From a checkpoint of a small image captioner: encoder patch size [4, 4], trained on rendered scenes of coloured solids on a plain floor.
Rows from block 5 of the image encoder of a small image captioner, named by matrix and row number. Rows with one number belong to one neuron. Each number is 500 + 40 x the weight over its row's rms, rounded and kept within 0 to 999. All counts start at 0. Numbers have three digits each.
After each neuron's rows are labels from the 100 images, of 14976, where the neuron reaches its largest size: "responds to" is what is common among them. Only what is clearly more common there than usual is listed. The data: rendered scenes of coloured solids on a plain floor. In brackets: how many of the 100.
# u: gMLP up (value half) (encoder.blocks.5.mixer.u.weight, 288x192), inputs 96-191
# v: gMLP up (gate half) (encoder.blocks.5.mixer.v.weight, 288x192), inputs 96-191
# out: gMLP down (encoder.blocks.5.mixer.out.weight, 192x288, transposed), outputs 96-191

u.61:495388514474456542468511463546507529498528457478460510461524490504501425498492530541496506482489516497489424478542390446406502526559491504495455500483508474519498488522537535454509535515370548495442443507515497407546405495441521553484471522473463476481475499439516547481494484481502459508
v.61:525501466501472474412493497519415458535482468504470436453509464488594535528529522522467483564549564485490516475479502530484503525580507523494506484533485489513634577542443466567520532505423580502488515496576496542579548418579516525484528440539526459545526567494460504530505442560482532551
out.61:471541467565518503530509558433534527505511470521512450548473467478486635520574475472516473588501486558474498469520505489448507452461497502552503431508527529516516510532468460493522511588621534557509531505479484503484600448523403571454504556530523537529442507467493502513442452506495461480
responds to: grey object (85); its colour: grey (25)

u.183:491540571492521451475484398446469500530544428574523560478518472528481549510481489550467402484526464501495530494517552482515537549472526484563510484504553526567478482482446508559503602552442550495512477464505538515534383436537487496514525551450506547485555550532414415484483492478503431537
v.183:488508461509551496497509459477511571495543550593513529465498471528511527483471506524462487510543481472519579463505570523553477492518478452454561491471584493553480514476476532516522517469483586452481507562556508491450472486466559509497472529488479464546529482499544418445516436526543483530
out.183:427430465507470476492546566422497544519508536356478455402487501531549515573531551511470555551434561543491525485479488537469552460526562498471552479521482519484510518532503531526472444524472499439567515518494466518576533493531525432447459479576454555544454494417497492448454526498430497482
responds to: grey object (56); black object (45); count: five (42); hexagonal prism (34)

u.69:509471507466442555466497520501512506590559473494548458497520559561515466456474526483475436521579454544443457538555543516509517510461505463493573500486497534462561525531540498447556479497423503435441560482530482567453410370454525565522505585530467496466496469432499483500465502517523479568
v.69:446465471564511514512527484502551483446510565438523524537465476399536495484478501514530492481458473483445445464487544491462485407529464500575466482566587559520484506495479519541533418476560499510511498494522499526495514510460377482501596465535495447517460460456511547468484486501500542447
out.69:479474481463503467461523501465588457533481554526441497488530496467415528484491497481432551511495468476595509510501521472508568507527499556500533473554450496461491470455554443548461500462508547417485480452558519431474535476489481533490416485572487503538498510476509479528559494500521464541
responds to: light from behind the scene (87); octahedron (48)

u.84:499570452609480530521492553440519557470493498554551489492450572488504554528523528433552556489440518450552489478553532485544487466557506465566492490507447479525489499522522502530513457482608488527445544561485511511485501528564494453529469482476500580436464492547422476535477455502422496438
v.84:519518534490466595557484464563440523549532524468418461551467499471497436562537526485406499512550442495474540461459440528535508464530516537508495488530472456632500550425536503504513511502494421490527509486536624479538458497493495505547490467539431453452482504495510433479517518481406558525
out.84:462441529477480567537524479505463504523511474469469465523474422505470522451510449581430510489553564504479512496485526522437527522545537510477541473445588444480520510496526528567415520484478481475503497425548570427589473443490496485501489489529483422554481484464470481446452470509440515551
responds to: grey object (56)

u.103:567480550427410575474491510505530486566474550595470512537477512444532531451546513522536465511538499468477506502512541484532516499561490466560504507481538544585562487530498520472489526556522542448491449458491460507524499449539516520557569449581530498430460508477494491524440538510557473513
v.103:525531496463472527560451500550561530510454511514441556484535563488585502480546537524545420581547526487533546477559548517522467488548455508551551483485578544515533511478441500513477471512512548454470488521499506534490507432536474490561474472575503555438480463432409458566465509535585467521
out.103:552522513499523456535423559507545501405465481557472503479611576523492422522415461433493535511545452523481492422548447535370464519507506461478528534506542542499423510473493421532440466472501447555482471509444534475524501531513503475465506513502459513485540528508479523526537432448452523509
responds to: orange object (56); brown object (55); its colour: brown (34)

u.202:493497523499439464446452490439593528490560469514463564449478454503485588571446538490499561549518421516491428556441432536470511549440484470536477475504543512548499465490462522542510504475518426484477497534581434517558532508558437497482453458481517494572582411436536458487566543482509518512
v.202:440489503528547445497466486530466426440536532485450546525427533488523500502485487496492516445498544475523508470561505531409461527499455466513466489539471508524517465527524435520469464510541560506483516475452499526535488519570498498486550507486464572502526549538474524476470478503545542532
out.202:471450485524554511545510500532407481488522428479540463538539497424447502486542474452447508511495551474523571488581502492573466535528535475465485510430442512469480441505472436464531517578443534511527478545430520423457510528473567531535521534532567487489447514555492503506419458545482463491
responds to: yellow object (52); count: five (45); its colour: yellow (26)

u.72:465539497511492582519492498484447482491518509515452497535572570469497464568457475497536533486542472522452510550457552409480537499464491496544538529519494559468489478455454473501570498530561395550504534540497472480519588505462494501502585482501582465584540456528545509487474540511490446410
v.72:510575476492465533449520469458488415516492490503449502493509539436508535507525528529505561545539475491489503535496511464530566485486525520484547533474515558452547515507501510530546488457607476504532496435488480533493492434492521513501637523456526456453513481543501547478483529421483500483
out.72:532533507520489414532437512546541494520396495488470522515434520508472505400517515519528475556466470447513539489488452477515568572532493468513504493416520519513485466434533517452397473546425473451533442471522541493529435533558448462481476528502495520532448516510519503481588500510506534529
responds to: light from behind the scene (76); bowl (44)

u.219:478477549467432457392485502548514463525497517505481539453527521441531454478572482523559535495473512480587467535465519490481472486483503483495490538469573468438476510496566461542466538457454541488510446511473454508534456522499463412473528474566509413546509507556454498543535509516510487556
v.219:517454521462520494501499489494533540491496529537573469560541529455521450510502491480515456530461516526534538544542514468511484502477500526523483536446532508423464527513547501549530540512511519515482508492553453403497536534578505452439502452535613557516421462485500458515501432456556441624
out.219:531501463457526469553518409418464460527489474433464488473533543492534510531439473439498548502491499499442492491495530446505467493490481464467504468476422582483529532537455510462538460507572471486467474444500521458508511501524537543528516478507504530452484488471546510522509471491425503488
responds to: count: five (58)

u.212:499511545459452615568448485448525481471510546448485514489554532499482485527555536520556504489523550424505558488591483546502506491501519538512500517546501527540463462460522508495498530480485533466460572415490495517472483472437530514492517508484508424532493521527434439538495561490520588534
v.212:448515495531500576528499461575484546492447590509523498543459516477514551493431563507578516575542565452551527499556525474443510521625496485488553506463465541570502495518534511512538515475541513470495553461464504466440493590538567472467541474508495500475540466498513455533466455461505512536
out.212:507442501522520454467493497548492529481498448574481457452505584492485436474502517431509599442528511496530486452456458469544526498468485549540514518507460547561474546483411493524485454493458445488475490506511489460542489513574455527554533569517472574460571547468564507449524479507574468516
responds to: count: five (42); star block (33)

u.0:524502471472440532435589593507500505478467525500520525506462471573466520560524471492392510500479509545511478572466506508508474503447519504583570570477456451418504500537486404445536532522497450469465466464431464474528555482517443399544508545549579517480508524466495482525594466496484514537
v.0:493474471511542532564566583464511513559472506478550550501489518519474456553480517467452566474526473562486523588480525540537482507443494482506518580475465500425443485477472468490505477526520433468461493513500433467475548479453514399480514539551559471514425501500500449497504453428442493495
out.0:551446484445496461556484476524505435485453482496486463491482614533566503433460523522522509495542443419496526483460457498570502565538475508506547493462504539556536519491475485530439496439535497443483479457489472597508527484542541498568538493533459551539502465539518515461436461462486454522
responds to: yellow object (82); its colour: yellow (38)

u.38:549527482550425497519512519460456442479520451507498445554576518484467557393441458439526506545483517422510540544515491515436473493462496580487552478482520464473502538526491508531517444451544558473469510476499529500486435439434523506559495510515513560483523471493451470446441544548450521555
v.38:539546539435523565486499508527515538517501447562486540484534522482520436538435528507520443517559490553487523547521563487532447507484431426524497535530454558430565478552502553512420509553499479493550424522571527457508439589483524496492575544482565450513515462502501519478544428527513484565
out.38:557466596468559514440496474500517469530531487433491536485487517548538456442527505489489499483567505526421475523429524423517547499430479485533411506552487549518486485498485459513432501461485473547581420484492525587500530547469414530506496504498524476551446530526525455540485541434503591459
responds to: light from behind the scene (53)

u.14:456489465494506471510519533552541500468551528534510412510523462548436517427520466465423516481554499498514399509479440465474479509482462453488462510471478510528508504496493475470423426562490461541506554544475485562436584510477533473510508550469487587470479511499526531444488549453509504568
v.14:516517529488452525514502568554479492552436529505517497433527432448484526531442515529472560459466525540489540528463434488519547479538513501467588450520466482462433474461465468484488469493529399480502492526544486418444501513462517515512473476540504499442455510498419399605488470464567544546
out.14:497548461548491544477552484443521526468533476559448471515551454520487526496428486489533557512510461467538456449523498453512539478528530492554480506534503465457511453494469517522477447460472485564519459474465534550402530478516530471451465492463495491472494568459453518468529543530498425503
responds to: count: five (47)

u.207:486552553425505403554515457492496483502520535549508525465494617545503525443512489565454492464495489447489529456560506516505423470511450478518518482543525503551491508467450538516461502457504563477485428584461476499496452503358530458505465486594505422487455556515489415483421486563554543500
v.207:551547420604495526469529529479566515459480464447545509442490471529534440456558511466519549450587576532477453515460537511540510554450462503489548494437515511623523485460544544522406517487468514470527451477493502539528502445547536550474497469443477490526530497515463437474488523485461530529
out.207:507541435529500584431534443486551507526456496391489498558514420482474500527496449468518491505510464491536497599474486500500591495491548518491443577445487542503434485552556530422566487508573541471460504439509485479503575541587445546531476488452510535540559427465499495511533524493497494532
responds to: yellow object (69); twisted bar (30)

u.3:505500531496525519496490549489489511533450504535497519478464477479436544567548517416410478536517491518462537554517592458485559554490469455448576469452580519454408491453496464515475475504517420503499448471493463465532519449460531493430572474477449517497475451482488405445410448536411472467
v.3:462538487412461507524498488539481548533514464504476445486486468563526479450457442531494524476510505421551510555514529428537536482570493449574456489449546520527473399541511556453467505457435491606472533476543525546449504495464541467520481518506481473449448551499529536589539548492550472518
out.3:482428503534484447475498481465557472473507465536448523526516483479456448456471471464520507526472549530549399428406439476504482548498465512542451525514515452520481537480514471565496549503422513511496483547528428522541471499559456452518510539428516519514589464477516465410583512487498512529
responds to: count: five (54)

u.64:580500534459465522441491506571522503549521481505515467486582590459538511518520513487532509472498553499488469494438544501549480517491463465553597514515575503446475445501497493502512481512466470496542461525541508485476466527481451602537545587529467489495527478526432508515557480499542503529
v.64:551466518482490463548477445399490447563481415502539540541431508520540544497430416451519537546561495412590558502515556545441590531487522552520443545502431487463518487472561496550484515509580555522471452455465522497525530491464474458526500515489467496453484523428523528476451520511545462517
out.64:464489547465485519451478580465484561484507462557533540494523498569434489421516506505441507509551519532486569571543485470531486493452477445494413492551400503491556566498546482529520564471537517569500486480518597553501524496495525526495514538517442506502441489492617530493474566546530498464
responds to: light from behind the scene (100)

u.86:523529510480529453490510479457521519462538482479480432511423523590501585523473467409517554567482499515514510487498500540522486509503472416509511526523465520443460524460472508462542482512495496445512537471472433528519595518512468507588536543452511412513493513498471539590520543536524524506
v.86:409591484500512507515549534550515510472461560487488466498501444513529493423522496485538526454452481519485551541470429502491551516515470454489464451515525454475520456485515494524456474513499438500586539478522543474495445457516586587487515570514500435531526492488475460495513467466461524553
out.86:513564471503502508506474563470472549498506471562471517494466490458466548497415489483497418562551588477557485528477504515518589507494497565483467469459503397502518496510531499553440493483520449518490423491563495474449482426576615494417453458588528463566570456500439503524518484513437533505
responds to: orange object (46); count: five (41); cone (36); pyramid (35)

u.119:465548511487512484414506567470432493452441497508442497519393510461465584510472450460440494530523503520497554543527521460501516523475459427471539468480420513501477456455509511491458495456457400468466510546515528470535454514512524476442491481485459503537449476443474460486482437471475530499
v.119:473510550517499553424504513495570488583549483542550517552560528596451429541529455534479475532508495524554560483514481445490562533543489481513497547489569487559553493577459578492498491548452514558475552559537547571467548498500529504539577499518544596510496525499538588502506533550466534552
out.119:565479521501492520547506489610516499548469505457552490440576492519491481503578615530511482434497487455469501460564517493459532500463510575486508520493646547479480525550518485445515454521522538482482501441491464502505553503461469513522640444507501467518471476554480516467450494531425508483
responds to: count: five (56)

u.27:457521477418460420496509503457561520473576471484472495477499469424487502536435440505489501433458447482469485482483452555502488491496498466507465519432448490500462472496515511568516560554451477511505443488520474479555533512447473502462477505436417499549521493510470535527504479554483565465
v.27:433473517459506504521559476492445454454525535499522593513457502506531556537505512574443400434451536540526479478534506471486493485520391565516528501526549565457524527494490537466556423517508438479526570476474431441452495480436492475586535493532522508426455495493479474520503500502596531459
out.27:504544539549547537476561571523427490526514532578495519476544492508481549477567450436475445539495519491573534491541549538465513473463515547483488473460571513469501533457478491458503392486581522422471468581491480525437505539529569475531498526524540500464458432516511506475463502450542445612
responds to: orange object (59)

u.227:499526560523557568565469543451520497539557485534496499554479532477550529552502460473492490525434530504531501489432535477428521467505518452522531463486465497520429521523605545523514510515512509475454581498545492481446500535455458542494488459559541499561448443459539493455477490494522448490
v.227:493480502378529588497479449463431521523553567499443452505491519494521447539527562461572465514519467449499495467445566474456545452540517558549566483590478521512489575524505486523530497513517476535463561536520471459447483540509432524502528509534526487486487478525510549582502498508471474523
out.227:488515537476491434446482478536521437484490479527497476483536513446470515530470503507508528466486518514390496434519440471482519508582484558493489533495517451514460490484404462502499490568536451486581476500400528478525548453530536478504559530498471549458480509546417498522504438544473492526
responds to: grey object (63); white object (49)